Weights of a small sound classifier: 2.89M parameters.
Rows from block 6, named by matrix and row number. Each number is 128 + 32 x the weight over its row's rms, rounded and kept within 0 to 255. All counts start at 0. Numbers have three digits each. After the name is the row's rms in percent of the matrix's.
# conv: width-3 conv (model.blocks.6.conv.weight, 384x384x3), inputs 285-303, a 3 kernel for each
conv.126 104:105167130095142101114155068100133109101122135107072163061117130160090117146163057102126183116113121118149125085103107141140170111245079111147159074143079093051155147156113
conv.127 098:117077142132144095123089142088115134133137075140087107175088154135179113125115105134062110087188123111138117140132111114073174135086165170108093099095105176145109140109136
conv.128 109:139105171144143133107144169169115123093087167175126077055186156075145170055170152119099180136139141148099136134165147179155058137097120144115092116100131179129063138127117
conv.129 103:187098105129117135195155106078114159152137087104128135101061126079151165127097091099121155121137101152134159130185129129111170113175139140138166124125114135181131139068173
conv.130 098:077135129163159076084148137075116108118173100134099125188069102128092099076136210118087107152129095127134104080191127129143165169191114152120059104138067160142084128128129
conv.131 107:129126140131102151110123120091119155128085157125095167167132188087082117087131113165093149128151136229087141167117055167117096189079132113099126089213066168114117104173173
conv.132 104:130083162133188161114109105108139157149103127115102157153102118099138147110124182137120167124149078095151164214107097106078152146174104142112158138109106140106068045120181
conv.133 101:131109172159123093089129163057132179133137125168136155123113166163139079105123078130100137146090147136118072138099141150159132176104075115134079041087171122105119075159121
conv.134 097:120123158114091195155141076123086167153098083105151094110126145144079082096135107164132087131130120150040052160160122185118082140126165059140111176131127192093205154130121
conv.135 098:143142153127094170115090157103109203104096078128109160109151132092138085057074142142123112131141131196081126094098146082114104100093099100135140137113163110128176085128125
conv.136 092:166139082082159108145114125162120139068166108149138132103116073152130092076148124094116092113142134110172153124095212140122098234091089069124081129126148106166077106099105
conv.137 102:133129083148124131164112102148101132134123121120139139114116144132095106106164088158168037127134072119139146105112152193080088100203115093102150147155094127102085102053175
conv.138 129:151093144116153075116087135144150077160125099075097185147138102115151117106170128151123092148108146124137123100149132154054189166172058135098097126157117093151110127127110
conv.139 097:109134184113136090167141126142100103106131107151173110110098100108112128121096097044171162159105104111146130102161108184123081090135109128094146117110120154118147163115132
conv.140 099:130095126137138173142109142097094116145124164107103140134119164113170167112060117139125150031149112146099083132142143164047172123085158098175162115152121111130117104139121
conv.141 093:109127160098184133192158076099115120140104128143161167065112123135134144139122156127139060133175116155114082096091122131120101115101137201107133104143135150172134136159076
conv.142 104:083124116096187142117105119133131131070165144159162150171094129104082094118029144112128158213111124077135140121127117152104105099126118106155111166112087144171092128125145
conv.143 100:106146182137139150202173086109101137092157151144088170087133124083120124111163118115159095162110134153148117174132148040164072127127176150104120132137129136105118060116140
conv.144 093:115100102130115128112090178099057071143092109189139195138037197095075125194151130067057122093117176106091095173159117142139113117101167123116188140095182072095123111122126
conv.145 104:097181103089164158182098146140085150175140088177134106073180087091137096153166106073089154124112138169078170201073128144172102104196052135138110134115201203115070156125175
conv.146 094:069132084108065124143109108152113118160094113116179183152193136092152101188122097140180081110218110104115099131102154112154157122151147148134086124139107185159029149123186
conv.147 100:137113167123118145160130105182077132137173132120110114112083144141116137082118170145109166107157133185143107137117123109099188133090136105146127088151122143097110146138101
conv.148 105:115127129122114155120110175158098109104067189146104080104121145188105121141090140190072100144122131148197066111115163122109144140108118157094108089146136128143086095156082
conv.149 095:117106215084125113138116129130105128088135087057091222133138117114171174118085106120121146122164121114113186114138130083141169136078147081185045089176103161127118168076110
conv.150 100:075096106098124174080112172120109137139090125108149163118141101123112113113108106096123177125116172121159178127127215067187164118099070099107078157118136081109129097120156
conv.151 103:071166138117123101149117160114152086126130112138149137061109053181121056110110113098131105097147131180140064108139162127125120126186101154169096114124169168111112129148133
conv.152 113:124121104069130139110143106036168170133165096114080207157072098191136099161120108123152140116165107149128138153083084128148056116130090186104127107153138121161140058162162
conv.153 102:123126154214158155164105100175099102135152106187149136097135074097102128095117106145146164103114134174146080147074128074105108114132114116109132158124131135154083117166118
conv.154 091:091180136134139063094106140206098144114152188128145111156109180080087092068079115152102116110101119148129099127079117179137126075147124150158121154104154127119156114023084
conv.155 096:152075150145156153120139114084194111128118065132149065070122114116091168125094078134110136107100123111197109113200138147175176098145132090100151128174131117113106109162131
conv.156 100:141081125174093083127172135155088098110145134101132201080163174086157125140186082124108162164136121141090142109115085192153128148082102146126124138151195126128108149094170
conv.157 103:138186123151182106122143070126166130163157080094146147129134153098223112149120109072159127133069209103105118136141068156125106063112150127147102135121127107153128085131160
conv.158 106:083137171132093133164166176097094139187120103138129080094114099160126111128166127188129093049156158153115083132144138135131080132140110127161079152099160194088168130140109
conv.159 123:140124112137092090101082168157079160157113089114145116150107120161142136136070118175098113053224131169110130142131096151127102163114139074137125124168067130074149107103138
conv.160 098:184125085119116108130131073093098101171129109044073160108119163135059142149133072117148172135179118118119117168115116046140168152080084134120088098101140222125136169103124
conv.161 100:141114166110145135101077149073103104138104121078185171114191182130148110113119156126151098110118115225152066139066123162193127157113152162142149101168116134146112090164119
conv.162 102:106118174123126137124152123149174175060085176117077162147103131113137149143164106058132143190107066161164119162081087121128116086094185086194089144164164106124069173119132
conv.163 102:135153096185133113118105133098105162070189119189138113074171125145138122164094134174122132135100075089177103124141067105089129149139098106140116115136133130148108124092103
conv.164 110:153132161105121110131124102127133089162113137109117142087133125111147094098117165159160091129178156133104113107146110149078178148126057110134098146145154063167118176129106
conv.165 103:160159063092093139131098135132092148139161119121152167129123111120106106128139082135178083106069146199100107137129043178157112123156096139104134064109092138163120164138060
conv.166 095:118119179146149148098099164141166136128148149163076104162123125121109095108153185108145098130129124089113115142147108104166103143144119165093117162140123187120074160148136
conv.167 095:083111121158164177103137183154148162094130148098206095102142128124128117180170115065071151172124109167081161070154143127105111154116125127091080062143144081143100125100159
conv.168 105:156091220122129194086127172081134138204092111071114100169135059117165080113111133118114117115154152182105083099116168177093125119170137151145105113092188058185099086124126
conv.169 102:142143099093096153120218109116168114122164093126161098187069136083077149113096138149128161107119126092109172144165086089119087094014206134092138139102139106173121150111121
conv.170 096:138128064131135105131082139139157121161091092136168074132093127110069124091109165109156109086137173149115171078115084116180088073092111103167130169142111135105117085142102
conv.171 092:104153171201175120161132142128133101122105082150146124068179092214158229156161165165096131146125090120136117167181143075102136146092139097112145147111146127109127098139081
conv.172 105:158104146130062110108144115145117191156150101119177109113138134095115122130118127143152099165072129101196118101152118164186112123119148118168087132138147135193106124120122
conv.173 104:073167153072125105109138139087092141162067159173176181136087129138099105113131116129091187126132171181119155108100141167098139150079144137104131118135092112078142073150102
conv.174 104:128110102096154156145147093176109139129112107052148117142123180111124209121118117111067134141149081130182078128149154117115154135109146077193123180093107122141133074099137
conv.175 096:145104093051136122174136159152122051119111175125116193145122116140132089160077124171081115178154138183129133055131164098139136127153141156100146147129142120117126163115173
conv.176 099:187149098128133162110128135104091187156200089135190145159130139133141144134197127122184071063181203156129117117164172132131143133149156120080152148212120119098099117133098
conv.177 114:138150094120102143176079102125122120198077154151172144113134133133084145132119131110199088057190121099176131092120159107141093103116162184087153126096132108138113101136102
conv.178 098:139138172157097076199120164097186106124170146123132147165011135122070129140168176115127088114107141091118127169127078114160083159125132085085121171100170084102134126132106
conv.179 102:109131153127107132118163157158091140145106098073141124160114096168123096139106105132111102070113152121101111136156122121157130116176138142151108121062134162093124120153087
conv.180 100:069159123035100108172117176116127059177154166112101164114115121102070132106083129106129101135084111070072202132123140105111108109074126152169163156118134181126170164127137
conv.181 101:162130156111141119173042145140156122109113135146154145112092078121075126178089125112136085107141139111094151125160107088126088064135127150127121128157106103139130099118077
conv.182 100:181104160094101131099146130173090138105164122136152119054097159146092123094105132123116144160146136111148131125120143162169096133089140192143122088207110114099124096137114
conv.183 101:094147183096114099168131126061072203132108091063147209133175123147101114138202145164047098106184072067068091182145112111143124164091152181102070150108075135098090178094115
conv.184 111:089125165154103112138137081158103077124120124072165156079142182102111113126121174064152169130155100051141190135114101127138093099158129104148115145142089142137090098149159
conv.185 101:115175052070106128175145119143204131142174099118111186115157059112127186113105218092174098176158123148111149128113149107156128116137160131119050124143126174126083122144116
conv.186 096:114078128149178098166087132173088156110111142080136119128167136200146132118142138144131112075144149105147162116161127137145214189106106136139086106105106157140112075145127
conv.187 097:101174124124107084177165140113130127056143168152127176174118115160168103125162131116155128134070165110126093081167170115178135100142144084106077105143105156107152102135091
conv.188 103:137134094079085113118088110132145130111177002107123179140120125120171078093129101137169106134097126148076133158103147094121162076160124129107081124081140157134152120121139
conv.189 098:136114168114143137119123158114124150125154129162144139127089103129083114133134151118137159097126111144170118123113097114096150074026149171068131157116100129174132185081160
conv.190 110:111131159075111158111118114143119108105169162096123107178153126105126121098081128115094131131166108074187118164133110104113065085122174136144119119129143159158066132130149
conv.191 096:158143161081131094182112131112148105181126143119179109130126111096112144134178050066129064151117120110138128082154091084134159164132070058146121162112144126116098148137112
conv.192 098:125088116101118096153153102167122096112129121146116133145073180108130117125135088133165116198100144162080083125112085050150116166145186094125147116085139115140138111117121
conv.193 098:099115153098095116063146117117106094121132137151160138112084166138022153088131105142112146145123119148058170170111114150151158078113177120094129193194087134147138129108002
conv.194 100:113116149172084096097139168061142124134101137070144157166092147118131145176127155118092115156123070163127083133117141148139112156120161100137102157115092113126159202126073
conv.195 100:067129196112138121100156094076143146059142073110146140091157126118210106176157174139152111133124061151135138093144098089129084094122136074137159171051170125171104120149107
conv.196 097:157097147092139182146118123172069151048109190108080151081138060107129088150175074093116093142128135160116135105104095151090178154151036113128120174089119105070119178109143
conv.197 099:099135164145146102132158120069129165093115141184132105106115121131127028066112159086098129132129140072140115156141079158138134118106181152115133081089148075116130122162116
conv.198 106:157181096093146092116138141121156142174161095097116161157108150121136111109159097100147160147137132080107160155108127164136083156069146130108121179121123093108150166119149
conv.199 096:124119125126096115071158164099133107093082122170137141115125118132108149075163133151158092129211080128109054193193100098105100132058121089140123085144154129083132163157137
conv.200 103:126107079137096104155104163157112085114110137137143122122107136113122202077135193193091136141138134163165178158171118107159137124115100119098103150137092125122099135174075
conv.201 099:126141121143101170092069055125145130092136121145085146069104108151101132116115073140159149094177101099130151144114125072147149116074195122127157202167105131088108161120076
conv.202 101:074151086097118131168126140097087119112154116131094137110133188162083136141194147141156113156056147053093127117140080196105124132105133117128146158064103102091153110094148
conv.203 100:114136086124082155144113098102145115107109100144146165136165101122109128116124134123112124192161084129126148121121090148092157151106101095202044116157127159125062107101111
conv.204 101:100132182098097143128121064164140114132115109108162076106101129154121096199153067061136088113086123056153121150134089090121138127128138123087097142158123141091099113155091
conv.205 097:087162146095167134084170228087118139181118173063136154111113139064146128049125135107118164172079141120151107176143162172157088187068121129127150159125148153131112101146098
conv.206 096:106174103076135127140071143074102137117060209143153130100140128157144168105132133159095125133105089144133110231099190128140124082112151171111151200102148125101151080140155
conv.207 100:148174124126132150134064126145131140104151186046109183120132202127101071142105076080193112098119101077134116149151105119119223162149109121102127167138148111112138139144076
conv.208 093:102153084106097139142097122142155161169123090149146135115142171049133157072130101084163165157136161089146056121098102160123153130103126129149074149120120150116145163099073
conv.209 096:115119115131107091139131128132107132141132152132132066176126127204143166191116149128146157124135103126130173128217078119113112131100121153146124114106130152074165059140093
conv.210 104:089094132082158141135136139146131084070144151096135189164088123168100109161175137148128089138101148118109068140164150131120143111141216074152112125195069085140093145164137
conv.211 098:092083134105151112141147076128113099149095082161096104137126095124079129117107178124078079116114132141053148117155129105149136075175141049223131098120097100146108153113048
conv.212 103:134126158125149141126150110106210095108151140078158175132115127093139090121130073172047186173086106121171121118172079173135119067078202131149096110148149084169144161106126
conv.213 099:133118160151145125120118104097142097179172206134161083114151155119160117146141127107143153102152139109184134129065158083130082065143159105169126107093165131078179069094186
conv.214 095:111140170143121125135076132118147147147132113198175174104154152087156084064160117134089183100165160131145098179125121114137124133099130109190073086178145196115143143114137
conv.215 103:123126191165078083189074125099116134106140131084154185105165088143189146095106089121152128117109116169107135131058095141050124140157108112187188177143080136097163104130194
conv.216 096:137127154142196175133092142073101129165091112089085108089068072107145166133104138090089132158111123152113130109096131079086096098208127114121093125100128135166117098144134
conv.217 116:093145151115117129122093096136122124163133135143106119051142177072163156105134143083123142146127194130129113137107035159113081080090192129099102178148073118149113155163109
conv.218 095:124154147114150150153106121092117150199130141123092110117104061137138126097185095098073128181155140209140073141096087116117136166106122138138128151154129147135141094102165
conv.219 097:154159134070146188122047106147169200171090126159113151063154095139161117129134070134144123122114100143049129174121140167113143088139142091100097187094135155098115108136169
conv.220 096:143135087158153121145129094105080135088168095131166114146137154146134179141177115140137133070143131129130144099141135125139131088149100164131128091112144133137132197140230
conv.221 094:123137079083151133119109166156174154160106105196134077119148084175127131148154123148133110161149083107094127097123107164149120135183094086077134192120192054148124128106163
conv.222 114:116109136117177101122138074044123160139134152117126153091153139137141111123127142095115152094137142179138099134062102132130127118139128194141078090109088189092101103181112
conv.223 096:161119085150147157152093168166138086130172118142101136104130087169076131139139195115136167209122117085120094088123109175157129149098167103130091148165095117122105141108150
conv.224 101:139061255112183172136066130101104204163087206093135087129209152119135162152091093180131072149072126111129097120112112168158053151101157087150150116140159096177128086183149
conv.225 097:130165130055128118120225126130172141131110120137139147204130072155138052132149117149080162146171150099143106192134116140172097142141105164143133115162181143181143075128125
conv.226 095:185105094122046178179144108139140077144134070193111118101084167068154114117105108133170128184201165111158140150151118143162085133160144159132174113076166194137131081114075
conv.227 101:153141136074114167157148071138210110142141126203132090113122101172110111118062171163071110117091180123175141168129120146097129130075166111171120151135119095185148135160089
conv.228 095:128094100156059127135150093139142099095135118143114086114122157094066147086142092141136118160099096144123162123148106118143070130124161132133102093187081109177092115134115
conv.229 106:144121109099166095073139131068131151126112122146151162133153096093194133122130129107106162091123113175105118118102154137102129116133132174138057094146064133142051123126148
conv.230 109:117113131144184090134128122166095053116105116149156122141171083165166070131098168147142087134115141138130095141066167139114155105216056154110042129128122135084061065125154
conv.231 093:110082167122171056126131178177172166140074138107135180106117116138127130185168071117092104139124159192122151109121092059145109105107072099059119158166106134140125133144076
conv.232 103:146151173142109171065124126162192149120104150103035156185095107137144150142170117098161072158122137143140096124109152097077136111073119095107137119125160109106132136087175
conv.233 137:154098161166101137106162088157081132127146140120154102159075116095154129174123084078168124186084132107179082096189090101146104177119079106176106124111113101128154189091138
conv.234 100:154162078136125151142103120095137119089116176145137090143132105101176113150108107112107128130123129041167073096153195119124126132111134067113154121060073094140071143169165
conv.235 108:147104147144107167100192117167160122189084098035148130084150054181158070148087108127116142120155111082167113123125174184095087136159090106088182089174095144152134115136157
conv.236 097:110123068133151122037172101095122160110092140112164102099164157092096150092113171118166093058095132115136115181109186177131105172103157115131105170134104083134106102103144
conv.237 095:077124130107152124138131125084114103092133140081135194137161146097147055099092145110153099171122147164150174138158171131177073117114158150164175152196179103114082121114108
conv.238 097:094168100114150079130171124085107150149144152106134151103186056123146067100166152142112135075123199103166092140173144138134153137112097167162075155191129105130133149112086
conv.239 099:155116104096109080134134143150161109193115133152055087164097134108203112129124118094136101159144118084121116112055165122130180131093120121137153173070128140178097061164130
conv.240 094:185097077109152172131152162121153158091159061142153134114125071130103112091181089074097138152138133137064109058128106103157083107052118119173088115083115086125133188165070
conv.241 091:116176112093159134094105081136114110130096145077139091124127147153158109166139071106067131087141151132069184140110167142139155128106157176089066089131150086098073110124146
conv.242 095:137116117052144131164107143123158132126155126107094158153108169048124125176152079062075105123145115102128171081099060170119115087154133063111202072205086124145064049094045
conv.243 105:106101171146120122114068123151130083164163094124073128131192099100120173116095178167107072110167106139138129121130124100165095167105040073170135129123123120130102127108163
conv.244 099:167092103157147132164100179151124107136139110144154129099125157096166094119111115214168155146130114150147049150148145025098117128197067161112095146160154183107083116126167
conv.245 095:139089159098179155066125127119150126135105136097168097124159123127144133138117172110062130141137131135142144190180120089165200046182104180134097156067094134109089139084133
conv.246 097:132173180141110157160115125206181151153173100119131154104150134204168093179156120113158128123160132163088130124126158114162153141125129103080150181128140148124081161115170
conv.247 114:167163099125108163079157148203076045108152119087162122145100097177153055113173051154095117133135139082143172136113226131079141106133115139161081146089135144087108095096184
conv.248 104:110141171149110121124095183119124143087148104159157152111082094197112061140181100164130105102141056061096124094090150129165089208112101133125090122058077131076185134143107
conv.249 099:144072099107110088145106090118100081151132138051164183191121085133115151203131131144191129116145068174122100121117161111135125131152075076110136164153141178117095102171097
conv.250 096:107166138173152152117149192090149107159166102150118104109118127123080089108117089107102151143107100158173123114095120097200158180107107102114082138108163113081136241148170
conv.251 103:102164137107107102110097136099121136070098125108124147127197138137163133118137153071094184122122130123124168136087122079129010057058140194080148113138113078127137165107135
conv.252 097:140112135123073124164085188174070113108127160154111146066169097105102092093099100135097183169187138100132128163147153134088127159088120057081146155144112096112108082117155
conv.253 095:069096120171119186126159141133171105158141151098148099126073064150175131137132150147204162143072126197139105126126042157173098143104128121085164115116147136076193101100170
conv.254 106:082165201215092110186103080127181134110112140079182092104119095113143103163098096081157203142123082076169111214090080091142155108122145164088100136119112163083124087123144
conv.255 100:122091104082125131131110106098178166088134215122158142074099183121136136132124103131089173124138132132129104117146181087138171123121103167114126167146117092100140141179123
conv.256 103:162076106140111150141118115134086112147080108102190138084176128168171126114081195121092128121089111165086142153165112129105138089122149170120127169115086159137142138094102
conv.257 103:117130137106107077058190113129103176161078175123119144075095163116061170192079080181101108206091122153084142077158148129167108098146088117145103206122160096093119116139130
conv.258 095:172130115177153109107120087177140147105112138110155080120144162139109154079097139067207110127092104130131130150118128139119108174121114132147142120188115127143145164116202
conv.259 097:129132106124151160056122084120080135112167105186097130076139096157116110115131164151139108187074130152115138157129110185187102178065130130135099107129113128078110081174176
conv.260 097:160091085116171127141079187147133148128114172107148146083092126180127191113199072134171173122090115130198163129151141109113167144095103112089125150136111128131144141083153
conv.261 098:125131127135147156168110131147130111123152113087101100116172124130171167124144166093073210123084189106141094136149143107138138168121123185136088171068137155176133072121138
conv.262 098:084184181161068101093168160102139123143108127088141136143074074132104093156143060146130135128130148097117111156097083079117123093106178127094168090113177185113118117148116
conv.263 095:151105140152116121155135148160139114154123138105123117126127114187132121138093144168110128098068148144063152126103153146120076150112174099130155119157102192119130073131099
conv.264 101:152107207081183119129159144163137102156160107173137067098116187164139125139160088095130091100176172112084126150073116102136150126184159094147138059168169185067116103112129
conv.265 098:109162152122137117168133083124121092136173089114171095124145151155164108109098184101151082159094186149149097087077185139133127095125179097125118077114125168130132127122127
conv.266 098:077105066091167123152128126142126205152123165103128185160095155154077102143114140137143140089167114138159106135128154182142117147111125160130103133065140216074116149125106
conv.267 091:133115189099075088102113075113132117149068119112110093191142102085107133057071132086110153101151128157167111102125123129100170134119144133076125100131138184064144147063128
conv.268 104:109119125143110132190104100123131143106128139077153123211050105107094156118194137093125126095160141098153145156157154069084161106103145121116071141092169068109105136130171
conv.269 103:122105187137103109169049120067168148166154119145131104092155103165126181093132176127168122143136115135101145077147118187198115086204062123097156147107173133163083182101125
conv.270 098:133135157124131121134134155134130070165094125111144102150117149123131105110116136098150078184135125185091085077162098192143096118132123142127126124103184181120083127103159
conv.271 097:129135134105132118101112064104176159114128106186087169162154176194101066134174152085165100120139100161125123153147141166115160156140137121111136094197135132108149135150131
conv.272 096:124155135104187090169055146134151124095145088098133156132150115150168114139122132136155126096150115092187121120102089131154188142139039116170127210111096104140173152118097
conv.273 097:133101085140095127144134181125121117079092137188143094047157150090133154119146155141107102096178136140099125138159086075145088117110137077124118166136109105130143135150124
conv.274 102:121115158129123148170128123164103092105126109154101163070173195099147149134055148162174123175103120120107155115117127090143101145114099160116131123160160152116109132157127
conv.275 100:107172128134084114152130142084130056080037195068104188094123179112113088149155095096054172127117202138114095163099116138113146081141173123145084067093099131097199074195134
conv.276 097:103169115094128141111154121172125118120117172185151093115149126119144151119144097168154088152159076126144057074166147133137156119161064153181045171107178123107172186140094
conv.277 100:149085098124132140086173136150161101095085100150070097128187041122148142156128105122124139071160122082107099115151146117133133132157119076128191122109093125120178109115189
conv.278 094:149186127134147182142146165156125149105169167108059117144153142137129109160146126114093107122123176127090195093167136134116120102211108142039153090105142124100125129093107
conv.279 096:105183078125115096157120133081124102118120102105115179171114142106144188105120190164121176180104142110070100105096153164112152148130167165137092157078098097135131054163188
conv.280 098:118136149125143122143130130111105080129164105139114206099186114131082197086133169148159139145094143161135115112063137085116173158130143143132127130086147084151121121103167
conv.281 106:093097170136135116070116149157110130103190118157120152134101032161079100182108143134118061084112149072164151086162155131066185142136000145137113150158063176115083109122114
conv.282 096:138155124192204116122073054183128159096127102159117125046094074135127105151140154162125094139189180094158118097215154066134111078162048120086147191178178117096145097142116
conv.283 096:106132144139119138148180124075133138163167133098108147091095126165176122125140120168102131055177100106168184094104127104120149138131086061104181134151167093123128091095111
conv.284 096:125137121177064182147171117180043115123138136108092111070131145136077150106074147147100137108170174178094152081165153121134108152078126160123152125166111170101158135147082
conv.285 115:118128136101196191127110165098177148138112120177095106134133114134150071061155150083155144181098105141182126110093139097152126117089175200092074109114191177172078143114098
conv.286 095:134113156095182117137163107133126072175206129160138128129105150115088130181192136140075142112138091191069141141138158099110164134146175103098162084121149104131155236123097
conv.287 097:157131118061117142111159084159100138126096105122141088122139076155125069186142119070146140153178126094103162057097100159135142100180095124094097178134134109141129114085077
conv.288 101:112129182032166103179098141112085103086124178109143145136131106100085153091093161137177085108139200137142066154166086124147128101116154121198074123097113165143146073090134
conv.289 091:098124149112133104102139149101171125159203135168142161191077100119107115169138151127128151175121161102142101108134132173130117130161134131095168110113112120121162103092119
conv.290 135:141138142115090140144114158155138119082166113117145133130110133081197116111142112101162139143079144099143118117134156103183142118134096134111143154117144138092131140123108
conv.291 101:106149160093151125088095169125091154156142089168078107119112087130163132061169077142135094087154176151167080091106149095053118156148134123135157109131150112147096133148129
conv.292 101:081183104106151112155121110152128123126169129140118109106125102124108126095149087125163118114137150108107182132173085135117153080187107147087134158096163162106134132084133
conv.293 102:120114145168145130085197081166125092133132135076156232102133135109098175102190071157195088147148108131157106110132069114097124093141165114143086117118071123067177092159125
conv.294 095:138163090163088119111083095174137101114141156182132098063141111069123084173106105146144121165131156101110148119124148153168193126185128127108114123098117139127118105114122
conv.295 104:104171156152090133121169101182154105140125095138166067117102148129123124162083137108115123036180130090152139108094142123099120102155122094134141118168110151132081145099118
conv.296 098:126100145151115092158140078096074141136163092105131123103178155158122077180091086124025174126120172169167111167133208135131091100100142159088080118095113135097093149150158
conv.297 101:112158172137123116089129118108136056137151159158134120104101082105171143162212122191077128153146136129081178191109143107113141169099108118147040164153124141144080135145116
conv.298 096:103143099130092097125107155088138094138167152079167147157121167091097132115161116115112089141091087146121137122172161107153097124121092150117113129133182133092116142099129
conv.299 085:065139152128095097123129097114113132147200132141168133095100084052082135091171077144135116140140129144124122141115134188072151170093085111173132176122160105132083096048067
conv.300 096:125157149124106148056109115193164094152110091128130104143059128172116116083138098137154113107118138101100185148176146151100119188120196146068142176110115157157163062120171
conv.301 124:079148161100192089087148159143156118102171114121148153153078174168097104140146107105144126188007182082132141114119169117117125108118142131086178175087140125149096102074217
conv.302 105:134151127132185087130113152109082136209097089128146142102103118085127112091132096183106132110076171146156134150108167100173087164104124158115119164099130169075098102108178
conv.303 095:157153163092074160123140165082130150162131130145093140110162171095102150125117114141112124158128106098122068099157127119109064135187116086158102184097109102166134166107155
conv.304 087:135134172158135084128098129160086124067110158151110148118062160066119086111118043099152072117084096124173128149136118130106078122130101103097104179174121130127171081100072
conv.305 095:120111156143140088136125130068145147139156193095122129121149132123159093095167083135150123162122135152154122087132139106084143164111099142082112181102132147139145097118124
conv.306 095:132157170077172098130139157148135166129110154155076127102134135120166044094147114120139097125126200107136092168052099116146132130182083070171114132127145145127145162145175
conv.307 111:129098136105143098122123107111036082150108081078109178141059084140083143106167064140087134042126127166092121091133187130120125147113113112123129100112076093106113140185127
conv.308 103:175107082163138107163091121132130118125135102076162134089128136097116150144108096119107118094095165105148092173127168085156137172147044148117169164085160122068120122123118
conv.309 096:121187108155163074166105166079158146100119082120128130132152087127125163143135114069136134095134154170114100164179194167130102169186084108136102074159137222111117137160111
conv.310 105:132103154170144092124117101168067100174090103165098126113084118095173069086153167109148095108040171175156118105135172127158104089146147152137152085143105143167126105141121
conv.311 094:096126096138130117194168100080114160103105130220166091105159151125096177105159117184142098103101089152072191132141196119100074052138124145090138108137148088134093116100145
conv.312 102:141113142086165128152118129134118132100132123096129203151143058155138121125112162157109117126111118112158097149112205101114151143089112085130164118130130103095159122125148
conv.313 102:100147120122142159114085158106125162166137103159149123086090102118186082098079204121103089125145159094117119142128105162086148123108071089098140136136122109113083118171155
conv.314 100:186112114157121161129146080136127127109096163115160170143120157172136100117153097105132082134144158074131140104159100090151101142107087108086095154127066066119172104165105
conv.315 101:089122175170080136117141138146184103166147097111075144133145128096163146184086099104126129152090192102147121163107073122116182155153148154187109111143082117147139136147137
conv.316 103:123144116130124101157138075141101126165106167135138061128083093101142123114120098139102078073103118112128146138133131147150091131113199181130143166170116142139159145209097
conv.317 095:056162127135149150115097089158071139104124141170055086111164163102100116137095125149104103099154100100144155179156131106113163084134155155157043196139081132131108158117084
conv.318 097:061154116122121082178121149192170136165069200132116090103154148072156102163084165155152114157059108147096134166130136108142132089127168137144047099186140163141126188120116
conv.319 098:101173191094170125074115121080109139105118148140131115114123118115170126149128120109119108122114173109146160086106152089167086114151113130112139103129080109113135134143082
conv.320 127:160087106132099164112138181127097138145074143136095096133148099114123167127106132125095133102167119138109134155131108162148124139102151077134120116120154116083182077175098
conv.321 104:149078122095130114166126115136139100208112123065156137056119145079167146133168105095134119137194101120131153181152119149107143131115141199125132159148113177092145200119095
conv.322 095:085126182125109137075063138129120167091127177093157192077110153114120113154116117121112071110141152130134127167095127159140101072100147124070117089129101089071169018122147
conv.323 097:154165086128145106124137151181131133137147090116105147086123092140148137163158076106096092079120174156128066102145170134111113132161122164122084114164121153124091133166131
conv.324 088:160060105098208110118122076090113114131205090115095127187153115170200159143154147097062124133155111081165113101091116137164093100081148150105113128134109121114112110144115
conv.325 099:118121147109128114149150108173166139072076121115076086135169075113166097146129106133110067130123058119159081147147126079079097114130112159122155098142103138099120140094119
conv.326 100:166036149144097142087067110171097168159120091168124060099129183087183194078154102099126161125147180190147113092115059160158106153130066162113139108105125126178138113123136
conv.327 094:170114089164114071158119181070135153108106137137145110139147040158087100143116137078136110153142141132100151156088152183152162065130147099106129103126176149076120202170131
conv.328 114:120138191182132137126107171169103098161128139184116108076179088202126102119108171071157112107139118172113150168030162046123169133184070158124127066169173146070070107122137
conv.329 103:132106081141141077127100121084110143166169139101116169084122172110122111131089120156110161203135096192106072128115104178103079134156138130153108168094065121155115101144146
conv.330 095:163150062069131151083119114148106108111078110156138111137109158121103088160103171181147115154118142115129139144077105123139140152107124124103159113136120128091115131110166
conv.331 106:169109078120103118069090182071100120141061113141151112127161072102163112141085184148090092119109120191114003149145140087216104158074081122147148096066135126122128178173093
conv.332 099:167084117141101075161183176113113103117159097148120125108105139146108115107142147086123104069118144127134128131101122061087160049084191139171112159162088172157095120162142
conv.333 103:147128190158173144096060082152105125133107143142120121117097129176168088100126079063124168134081130099122148171151103170128141108121115118167079085154160130096219166121090
conv.334 101:137172079144140117106136104099155106167173161127142059085162128096106057112109066098135153082130094131128088149073132147131189107200079145176091091098153038182137128167109
conv.335 099:117159207153207135132129080101174119147124109101144130206119175114149145157164136203085124141088125198163064085089125147127129171104105091110149086128129118131129181171146
conv.336 094:150087154149111151040122112183141137186177183126150135084135115080114126141125116194120140094111142191053106172159112065151110160121172092137081132114140168132138145131147
conv.337 095:081067209162114085152136098170089106160144118114137134113149102156118109184181110142094144115139146111143113159130175127110128097165111153140115116115107159123137081147072
conv.338 126:118161097114123142153180037128187102090197067149095155119117117104080153129115092130156161180017157142114139097121109117136137111127123171093133106085152141156114147148101
conv.339 098:142081099070122152157174111104121104124112145042223163166163138186102165172130098122135096123102136176176097091126100169086110116135118182115097179099149119133124140096098
conv.340 097:118119136149146116146104156107118164180151133114189109125093128092144136118173146160143148078115110104134159102158139128116121133097127074103161099089110163107093137126119
conv.341 095:104141110085161192144123138081106129153120154167087185119159100123073114110124132110138106170151151124144178126112171112104196101154088147125141139111124093121141105128160